Weights of a small model that answers yes/no questions on an image's attributes: encoder moe top_k.
Rows from block 3 of the fusion encoder, named by matrix and row number. Rows with one number belong to one attention dimension. Each number is 50 + 15 x the weight over its row's rms, rounded and kept within 0 to 99. All counts start at 0. After the name is the row's rms in percent of the matrix's.
# q: attention query, key and value (stacked) (fusion_encoder.blocks.3.attn.qkv.weight, 1152x384, the q third), inputs 172-214
# k: attention query, key and value (stacked) (fusion_encoder.blocks.3.attn.qkv.weight, 1152x384, the k third), inputs 172-214
q.41 094:38 47 55 49 50 50 63 66 71 38 76 56 78 45 38 51 47 42 54 40 37 25 41 57 38 21 40 63 49 49 47 33 33 42 48 51 64 44 75 43 50 29 56
k.41 103:49 24 46 61 61 63 49 52 54 56 68 63 50 55 63 59 47 52 39 38 75 62 37 68 44 74 50 30 75 53 55 43 65 49 39 54 61 45 38 67 44 49 61
q.42 092:54 51 51 61 32 30 58 36 56 45 47 58 45 32 35 35 57 35 26 71 43 36 66 53 64 82 60 26 33 58 64 38 61 56 48 61 66 65 53 49 66 68 42
k.42 085:71 50 74 61 40 47 70 31 44 56 34 33 62 76 60 67 21 52 48 68 49 72 56 45 46 59 46 52 60 50 46 64 54 47 36 55 49 40 40 75 60 11 69
q.43 101:51 31 66 56 56 54 65 56 34 43 53 23 36 55 54 58 35 76 48 26 41 45 49 31 26 30 65 33 36 17 65 55 61 37 57 49 61 17 44 31 31 53 38
k.43 101:61 48 65 53 48 40 57 64 27 68 41 63 53 51 68 38 80 50 58 57 68 39 54 61 25 53 53 50 62 60 20 51 18 35 28 60 45 49 52 53 75 48 59
q.44 095:81 56 51 58 52 80 46 48 39 43 30 68 61 52 56 37 55 33 72 25 43 23 71 83 55 42 35 58 67 56 44 71 30 44 30 50 43 43 50 78 50 69 81
k.44 097:61 61 46 63 67 86 45 66 35 30 40 77 55 05 50 48 30 47 73 56 31 25 54 51 75 29 54 51 49 65 32 66 59 49 26 55 68 74 50 47 72 52 33
q.45 090:75 70 44 70 40 60 39 60 45 42 66 47 72 50 44 73 38 41 18 16 39 46 42 35 37 46 54 43 43 74 74 61 43 51 63 71 36 48 58 41 35 17 53
k.45 097:38 55 36 93 33 70 60 52 76 48 99 63 35 42 74 64 57 54 68 73 53 50 57 38 60 55 39 57 44 74 47 67 54 84 53 43 46 49 30 42 41 77 47
q.46 095:47 24 74 60 55 48 52 71 67 56 61 66 51 58 43 40 63 50 29 69 43 61 36 56 65 63 70 32 68 69 31 23 63 46 26 48 67 61 59 38 44 60 49
k.46 095:54 66 64 42 65 48 14 40 48 46 35 66 22 49 55 75 46 60 54 56 74 77 37 64 74 57 66 64 24 58 62 32 32 47 44 67 59 28 61 81 28 46 69
q.47 096:66 43 75 38 59 62 38 42 53 60 56 63 53 60 41 81 80 70 37 35 50 50 73 39 66 70 48 41 44 44 33 45 56 29 54 70 60 41 59 48 52 30 37
k.47 093:26 49 62 27 82 47 34 44 70 44 33 58 40 41 45 33 55 69 27 62 68 57 50 35 52 58 43 41 24 30 48 56 35 61 33 43 65 63 55 41 68 39 44
q.48 113:37 47 65 24 47 70 51 58 56 54 79 49 57 32 51 46 53 64 61 51 94 38 24 67 63 34 31 68 59 29 33 53 58 78 69 37 73 52 47 61 12 34 19
k.48 103:22 19 42 65 49 51 52 57 56 40 40 29 41 27 36 32 49 43 54 43 47 48 09 51 84 67 46 48 63 68 61 49 55 27 59 62 51 49 37 57 48 65 42
q.49 108:69 58 44 52 70 65 71 63 31 48 80 52 54 67 67 50 59 42 60 40 51 48 53 37 84 13 46 50 39 42 52 35 77 42 51 29 48 44 35 33 62 57 49
k.49 104:43 38 44 57 49 29 48 44 77 45 48 36 54 33 48 82 61 47 59 23 61 55 40 35 52 70 52 47 31 33 50 15 65 47 67 40 52 50 50 55 35 51 63
q.50 089:50 53 33 44 49 68 85 67 33 54 45 43 40 49 52 42 41 33 47 66 64 38 48 61 65 43 66 35 17 42 35 51 31 49 62 33 45 63 47 44 81 37 36
k.50 102:32 30 52 50 56 35 55 64 49 61 33 25 33 49 61 41 48 74 31 60 46 38 78 51 46 99 46 68 22 32 47 46 46 67 55 39 66 63 45 38 65 45 49
q.51 102:54 51 71 50 36 55 47 53 58 57 48 54 29 51 02 65 52 00 50 58 54 51 61 46 57 75 58 46 57 59 39 42 38 51 59 42 80 54 57 57 36 37 54
k.51 102:30 71 50 45 78 76 45 53 35 40 44 64 38 40 63 51 36 37 33 61 41 39 35 38 50 61 49 52 26 47 21 49 65 46 47 53 61 71 61 54 60 28 23
q.52 111:30 57 37 56 54 52 70 69 48 75 34 67 41 28 22 58 43 29 46 63 38 56 44 45 65 83 59 55 27 47 43 57 70 77 25 45 65 63 55 59 55 27 62
k.52 108:57 49 67 52 44 43 46 44 67 57 40 69 44 72 44 50 32 73 49 54 50 33 65 34 32 68 64 61 52 71 81 62 83 45 51 63 79 31 57 71 62 51 59
q.53 111:36 66 84 41 58 52 44 29 53 35 41 50 55 70 52 48 49 27 53 43 44 51 66 34 79 57 33 21 52 44 93 70 60 55 41 64 72 30 60 68 55 61 72
k.53 106:36 63 56 62 33 55 65 48 38 57 70 55 52 67 28 77 39 46 51 45 66 61 67 59 27 78 78 48 47 64 31 50 37 51 47 52 59 26 51 50 57 32 58
q.54 093:67 64 49 17 54 43 54 76 63 53 85 38 46 43 47 61 45 74 53 37 54 34 34 68 52 10 64 57 51 66 35 63 49 47 65 51 41 42 44 45 54 36 28
k.54 094:41 42 78 53 54 44 51 39 55 58 68 34 48 46 82 33 23 52 60 72 47 47 78 61 50 63 32 27 79 40 42 36 54 68 25 41 57 45 60 44 58 51 58
q.55 093:40 45 44 34 39 57 59 51 29 48 24 51 41 36 78 39 37 30 50 55 71 48 64 34 76 65 23 58 69 57 56 59 27 26 43 56 59 38 57 53 39 44 46
k.55 097:55 52 57 37 73 41 32 60 44 85 44 69 42 69 60 26 36 50 51 42 77 64 64 59 40 68 37 30 51 48 44 68 38 33 42 62 49 32 44 52 24 50 44
q.56 093:60 39 70 44 46 45 54 44 41 31 38 33 45 70 44 59 58 69 58 29 41 72 16 54 63 80 24 26 69 67 68 54 44 65 38 42 61 29 60 58 53 41 43
k.56 093:59 53 62 75 44 56 76 45 70 51 54 43 63 63 62 36 52 46 53 61 45 20 62 30 51 73 41 41 35 50 50 60 50 66 53 83 61 37 39 75 32 75 81
q.57 125:47 55 55 25 43 30 56 47 62 35 45 46 44 62 40 57 41 72 36 65 46 72 31 60 49 49 82 82 65 45 27 52 58 47 47 23 47 25 58 29 23 73 40
k.57 113:46 51 54 35 66 44 34 50 14 62 75 14 42 59 56 62 46 39 69 43 59 60 30 65 53 65 60 45 36 44 63 58 58 40 74 35 42 60 66 43 48 64 39
q.58 098:58 48 58 30 43 25 57 33 62 44 46 70 68 26 72 47 47 50 51 56 58 30 29 63 42 53 52 66 22 47 45 47 61 38 53 64 09 46 50 42 36 37 51
k.58 108:63 73 33 30 74 49 27 67 71 75 55 34 53 51 91 34 62 72 55 61 64 36 53 76 54 72 56 77 28 48 48 26 55 45 50 24 61 60 41 55 45 84 60
q.59 091:46 61 13 04 61 36 84 76 55 39 63 56 30 51 58 62 57 64 30 55 37 53 77 27 55 31 62 41 20 36 46 35 74 35 58 51 35 55 63 51 59 36 69
k.59 104:54 51 47 49 64 57 38 56 38 53 65 46 80 63 46 59 60 53 40 45 50 53 69 62 20 59 54 38 51 61 51 29 55 67 67 49 52 56 41 76 36 45 36
q.60 117:48 37 39 65 30 27 53 64 76 42 53 88 21 64 72 44 48 32 67 59 50 40 33 49 38 44 51 68 26 48 65 46 45 38 54 40 37 49 65 58 46 57 55
k.60 114:43 44 31 49 51 53 53 65 61 25 57 72 34 34 42 18 52 63 40 67 56 31 46 60 61 26 55 49 28 57 33 63 73 41 33 59 46 42 27 62 64 46 51
q.61 102:32 33 45 71 39 35 71 74 50 32 43 39 59 35 38 44 49 36 51 41 27 45 32 44 73 57 34 36 31 62 55 36 38 63 50 61 68 49 41 42 46 61 19
k.61 100:58 47 85 52 35 26 60 62 55 59 49 83 64 39 43 64 32 43 49 62 64 54 63 70 65 48 45 48 61 58 50 44 66 32 45 18 67 58 36 57 74 49 37
q.62 103:29 38 38 52 30 53 09 43 32 62 26 60 40 67 37 39 51 60 26 59 62 46 34 34 46 57 85 37 64 46 69 65 54 37 42 30 35 24 58 79 34 49 53
k.62 102:42 66 64 63 34 49 51 46 70 35 43 55 37 39 28 65 75 49 85 71 59 32 45 52 19 37 37 58 57 54 63 28 47 44 02 73 72 24 71 73 29 60 50
q.63 097:48 43 43 50 13 69 17 58 65 51 50 53 86 67 23 50 42 65 55 39 46 65 36 76 28 24 22 36 71 29 44 39 48 32 33 27 47 71 68 58 77 47 43
k.63 103:53 44 67 72 32 78 36 42 52 73 70 57 47 44 22 53 25 54 37 68 46 58 32 35 61 85 62 48 50 65 26 57 41 40 38 60 81 24 63 25 69 65 27
q.64 096:43 38 37 45 23 70 32 53 68 59 37 37 72 40 69 47 42 77 49 59 33 61 39 44 63 66 57 55 57 71 69 48 39 48 61 46 51 44 62 27 39 54 47
k.64 097:38 62 57 44 27 52 43 50 23 53 63 52 65 51 40 51 75 47 60 45 51 34 44 62 30 63 36 74 47 21 46 28 29 36 63 48 58 48 48 85 50 60 41
q.65 092:48 61 41 35 34 41 53 37 70 29 66 46 33 62 50 37 24 68 52 62 48 41 72 53 36 49 65 61 60 72 34 32 41 45 56 21 59 68 31 62 77 48 57
k.65 098:63 57 33 53 49 40 51 40 64 39 26 47 53 48 45 34 83 43 34 30 60 42 51 48 44 17 64 30 42 49 46 43 27 58 55 48 55 29 56 86 41 55 25
q.66 096:26 51 40 50 41 20 32 61 43 84 47 50 59 81 51 50 49 56 43 53 42 46 48 35 58 50 71 47 52 70 48 26 24 81 45 43 12 54 49 44 69 51 57
k.66 102:53 59 63 46 59 42 35 56 69 60 55 70 74 62 59 73 37 36 55 61 56 22 58 38 43 74 51 39 45 50 42 65 53 62 06 35 50 35 52 51 46 53 64
q.67 092:32 34 98 67 19 45 50 33 57 61 67 45 38 44 54 75 49 35 86 46 58 28 31 35 48 43 68 25 54 35 53 56 55 47 51 50 66 71 34 38 80 45 49
k.67 091:67 30 26 58 66 79 36 53 52 48 72 43 24 30 54 44 43 66 72 40 47 24 47 33 77 54 29 38 32 84 25 40 48 72 65 65 62 65 56 79 46 57 40
q.68 101:41 26 41 30 51 52 38 66 58 30 59 44 52 64 25 33 49 45 42 56 70 40 25 65 46 40 59 37 67 55 29 35 39 70 55 48 42 44 67 41 56 33 47
k.68 105:30 66 63 48 63 48 42 27 68 52 59 24 56 53 68 53 59 41 44 60 48 63 61 27 68 20 60 53 52 37 76 50 53 56 49 38 44 37 69 49 29 47 49
q.69 104:50 33 36 75 35 78 36 45 50 86 39 49 55 64 57 50 51 52 58 43 60 27 20 38 64 59 68 21 53 26 47 47 41 57 23 60 56 62 22 47 70 57 58
k.69 105:60 48 44 26 46 52 53 56 50 56 53 53 45 53 96 31 44 60 24 43 49 66 35 55 60 38 58 42 34 74 93 55 88 44 63 78 51 49 46 46 58 56 62
q.70 099:54 62 46 50 63 61 52 43 24 51 85 72 52 42 51 62 41 50 42 58 45 70 63 41 22 42 35 61 60 61 50 60 55 66 42 68 42 66 40 27 56 15 34
k.70 095:56 51 36 71 63 87 58 70 47 51 39 66 66 33 21 60 51 52 43 48 31 69 48 44 53 39 16 48 25 34 36 25 20 55 45 40 53 62 50 48 75 44 63
q.71 093:23 66 79 46 22 54 27 64 54 68 83 56 55 60 54 41 36 56 53 44 45 43 38 28 66 60 35 64 59 50 56 27 31 53 26 34 57 66 60 36 67 38 28
k.71 093:49 27 57 72 37 52 43 40 32 80 42 67 74 32 85 59 69 61 55 19 70 36 50 57 36 42 65 25 60 52 38 50 55 62 54 53 47 46 66 31 51 46 69
q.72 095:35 37 47 55 64 69 45 41 53 65 85 49 19 35 22 72 50 75 48 63 32 65 79 77 38 44 49 79 22 54 38 59 43 37 42 38 47 55 50 24 49 60 58
k.72 099:61 61 60 67 54 59 06 58 77 84 42 57 61 40 63 57 69 23 57 62 39 59 46 47 41 74 50 41 39 50 44 55 65 49 47 54 32 54 38 71 47 52 48
q.73 116:38 52 60 06 53 47 63 36 43 49 37 38 34 64 25 59 50 76 67 62 43 63 58 65 26 56 59 52 41 38 56 48 46 37 42 78 56 39 61 67 47 46 59
k.73 116:42 77 62 43 79 66 12 37 60 43 65 52 40 48 49 58 43 65 42 56 65 40 60 21 51 88 55 34 61 61 52 38 57 41 43 41 66 71 45 64 54 67 56
q.74 096:59 35 47 77 36 81 27 44 61 56 44 54 54 31 56 48 36 45 48 48 30 57 46 36 69 75 48 64 50 69 56 51 42 66 65 58 61 39 72 59 52 82 55
k.74 100:23 49 55 62 26 47 22 37 59 72 52 48 46 53 65 64 64 66 50 32 44 37 42 24 39 57 25 49 52 38 29 40 59 54 32 27 28 31 45 53 48 39 41
q.75 119:44 38 41 57 59 50 32 34 55 33 67 32 44 35 85 69 76 42 58 68 77 41 25 31 71 59 55 51 63 62 62 42 22 40 46 62 57 70 70 65 50 32 71
k.75 118:64 55 68 67 57 49 24 72 55 27 75 53 60 52 54 49 46 65 25 48 41 48 40 54 55 54 45 15 73 40 47 76 39 36 57 60 20 43 34 38 39 65 56
q.76 087:73 38 53 60 59 58 89 62 48 29 52 51 66 42 43 52 48 76 29 67 38 30 51 54 44 68 32 62 31 64 42 57 55 32 65 66 38 48 83 59 44 74 41
k.76 091:12 20 74 74 47 60 64 53 17 55 55 69 72 51 20 46 59 36 69 43 42 48 50 75 42 56 50 40 52 35 39 32 51 53 49 22 86 31 29 56 27 27 48